{"arch": "dit", "model": "class-conditioned image flow-matching model", "dataset": "dashed paths with two dots that lie on the same path or on different ones", "train_examples": 147500, "image_size": 48, "horizontal_flip": true, "conditioning": "class", "objective": "flow_matching", "cond_dim": 192, "targets": ["dots"], "num_classes": 2, "cond_dropout": 0.2, "logit_normal_time": true, "norm": "layernorm", "activation": "gelu", "mlp_ratio": 4, "head_dim": 64, "fused_qkv": true, "qk_norm": false, "dropout": 0.1, "inner_norm": false, "moe": "top_k", "num_experts": 32, "moe_every": 2, "expert_mlp_ratio": 0.5, "experts_per_token": 2, "shared_expert": true, "patch_size": [8, 8], "layers": 12, "width": 128, "positions": "learned", "optimizer": "soap", "beta2": 0.99, "lr": 0.0023, "beta1": 0.95, "shampoo_beta": 0.99, "eps": 1e-08, "precondition_frequency": 16, "max_precond_dim": 1024, "one_sided": false, "adamw_lr_other_params": 0.0017, "grad_clip": 0.5, "magnitude_pruning": 0.7, "steps": 12300, "batch_size": 256, "epochs": 21.3, "lr_schedule": "poly", "final_lr_fraction": 0, "warmup_steps": 610, "weight_decay": 0.1, "adamw_weight_decay_other_params": 0.01}
Rows from block 9, named by matrix and row number. Each number is 128 + 32 x the weight over its row's rms, rounded and kept within 0 to 255. All counts start at 0. Numbers have three digits each. After the name is the row's rms in percent of the matrix's.
# ada: adaLN modulation (shift, scale and gate of each sublayer stacked) (model.blocks.9.ada.weight, 768x192), inputs 0-191
ada.73 080:128128128128128128128208128128231189076128128128128053193128128128128128208128128065128128070128128128128128128128128128128078128085128128082128231128128194128128128128128128168128128128128128128185060128212128128128128128128091128128128195128128128128087128128128128128128128088128181128069128197096231128128128128128128128128128128204128128128089128128128128128079128128128128128128128044128128128212128128128128174128128128128128110128128128179052090087128128128051128128128082128163078128220128128128092210128128183128128128128066128128128207128128128128128128098128128128
ada.74 098:128167128128128128177128128128128128095128128128188128128128198100147128128128128128086128128090206128128060128167041076128152128128128128128128128128187128128058128128128179128128051128185128128128128174128156128128128128128150000128218128072207128072128128128164128128128045128109087128192128086180128128128128128128128128128128128128128128128128128128128023128128128128128128128128128128128128128128128157067128128128128128219128128179128128003128128128128085128144128128128090128128128128128128128128128128128128128099232128128071128175128163128061191128128128128128164110
ada.75 094:128128177128128128128128128128128128128080128167128128128034128192128174059167128128128181053128128128156128128191128128128181170128128128167069128128128159171169128128128128128128177192128128099128128128215128211128128128128128128128128128128128128183128095128128070128128128128128128128128128128128078128128128157128246128128128128128128128128178090128128166128128128068094128128091034128184128165128096128128200128128128128128128073128128128128128172186128168128195085128128099128023128201211128177160173128128128128083128193128128148128128128128089128164128062128081088098
ada.76 090:066074066190128128186128185128079165089128128148128128178128128128128164146128128081128128128128128176128168128128128128128128128174128128108106128128128128042049128128128128165128128179128189128128128128077128128218128175128128128014088128173128128128128128128128194128128128174128093128128164128128066195196128234128128163128174128061128053128128079128128128128128128158128128128128089128128128128211128159128128128128128158128128128158128128045104128138128086128128128128128128128073128128128128128094128128128176103128128128128128164128054128128240197128128128128128128191
ada.77 095:128128089128199221128128215083128128128128128128081088165098164156180128128197212089177128128095128128128128128054128128128128128128128128206128128171204128128128066167128063097128128128128074128128178128128128128076128128128174211128076128082128216128128213128191128128128184160128128140128128128128057128128128128128128128128128070128128128128128086128057128173128128128128044128128128128128128128128203128128128128128128102128128128081128128128128081128128128128128088128128128179128070128128128103128201159128128128128128078128128128128128070128128128128159093066076056128
ada.78 088:128055128172128128128128128128128128128128062128188099128192085128128175128128128128128128186128207175171128128192128128128128128128128189213128128128174128128205128128148082128128128128091170128128128187128128128064128208098050006224092128128128128128051036128128128128128128128128068128079128128128128087128070128128166128160128144128128128128128128128128128093210128128091128128128128128128128128128128128128128128128128128128128128079128128128128128218064163096128128128081128128128128193128128128128128128172128128088128128128128128128128092176128155192128169128204128068
ada.79 081:100128128128128128128128069128181181128128128160158128128128128128128030184128128128128193128128128128128128171182128128128128128063178128128128128128128025128128128128128099128128128128128128128128128128074128047187128128128128255174128128128128128128128128092128087128079128128128070128219128128128128128193128128078128128128177128128128128128128128128128128128128128170128078100128128128078178128035128128032128181128128128128128128093128128000035128070128128128097128128090128128052128128098128128128128128128128128128181211128128128128128128128079128128168128128128128128
ada.80 074:029128128128128035201128128128155128068128128128128128128128128187100128128128076128128079128128128128209168128128073128128128128128128128128128128128128128128128128128128096128223128076068079128128234128128128073128128128128096128128128128038128128128128054128083173128060128128128128128128128128128128087128128128128128128182128083128128059041128128128171219128128128128128128128128201128192128128128128222128128128128128128128128128128128128128128056128128128128215205128128128223128128128128128167128192128128128128128128128128191128128128128128088094177128097128128104128
ada.81 086:076128080128128128128128128128128128128128128026050128128128128128128128128128128128128182084200074128181128128128128128128209128128190128128128128128091128082128128128128128128128128128128128128128128128058128178128128128128128128207209128128128128128128128128128062128100190128091128128128128128128128128128170128128128128128128080128128244128128090128128146128128128219128128128128128204048128128128051128172128128083128128021128090128128128128128076128205128087128078128128128128128203128098128128128128128128128056053058128128173128089128043128128053128128128147128128128
ada.82 082:128155041181128155128128128128128128128128128128128187128128084128128128128093128166128128160128128128164172182128197128128032128066045128128128128133128076128128051128128128128128193089128168128128128128128128128073128128128128128128128128237128051128128128128180090128128093187095128128128128128128072128128058233128128128128128128128128128128179128128128181128128172195128073128128128200200128128128128128128128128085128128079128128128128185128064052062181128128128128128128128128051128099128128128128088077068128128171128128128128082128128128128128128128128128128054128056
ada.83 095:128068128128184128128128128128128188128128182128128128167128128128128106128128082128169128186203128128128128128159128128151128082075128128128128216128054067128146128128128192128078128128041075128128128128059128128102128128152128175128128128211128128095191128128128128128095072128128128128128128128047020128128128155128128128067128056128128128188128128128128128128128128128128128128128083128206128180128128128128045128128164128033153105128180128056128179086128128128128128085198128128128128128154128128128050128128128160172128128128128128164128099128128161060201093128128128128
ada.84 073:042170128128128128166128128128128128038128128128128128128222128128128128128128192065049128099128128027128128128128128128128179217128128128128128128128065128071128128128128167128128128062128128128128128128128128128128128128128128128128046128128078128128128128208128128211128128128128128128128128128128128128128128128128086035045128184128128128128128128128128128128128128040128128079161217128128128128217081128128128063128128128099128128128170128128128183128214128128170128128128128128085128186128128128128128128128128128078128128128089128180182168128128128128128128043128128200
ada.85 117:062128075128098049128164128128128128083128128128128160128067090182128128159128128167128128128153128128128128128195128128085075128192128128158049128167128167128176128087128128128158128128147128128128128173128128128046056128128103128128128189038128049128128128128128071128128089172128128128128128128128163188128068101128128092128128177050128128162128128128128128128172128128128181128192128204148128128096096128199128071082164128128128144188184128128091157213128165128128128165128170071128128155128128154128174128187128088084184128128128128128128128101128128128073187199128128128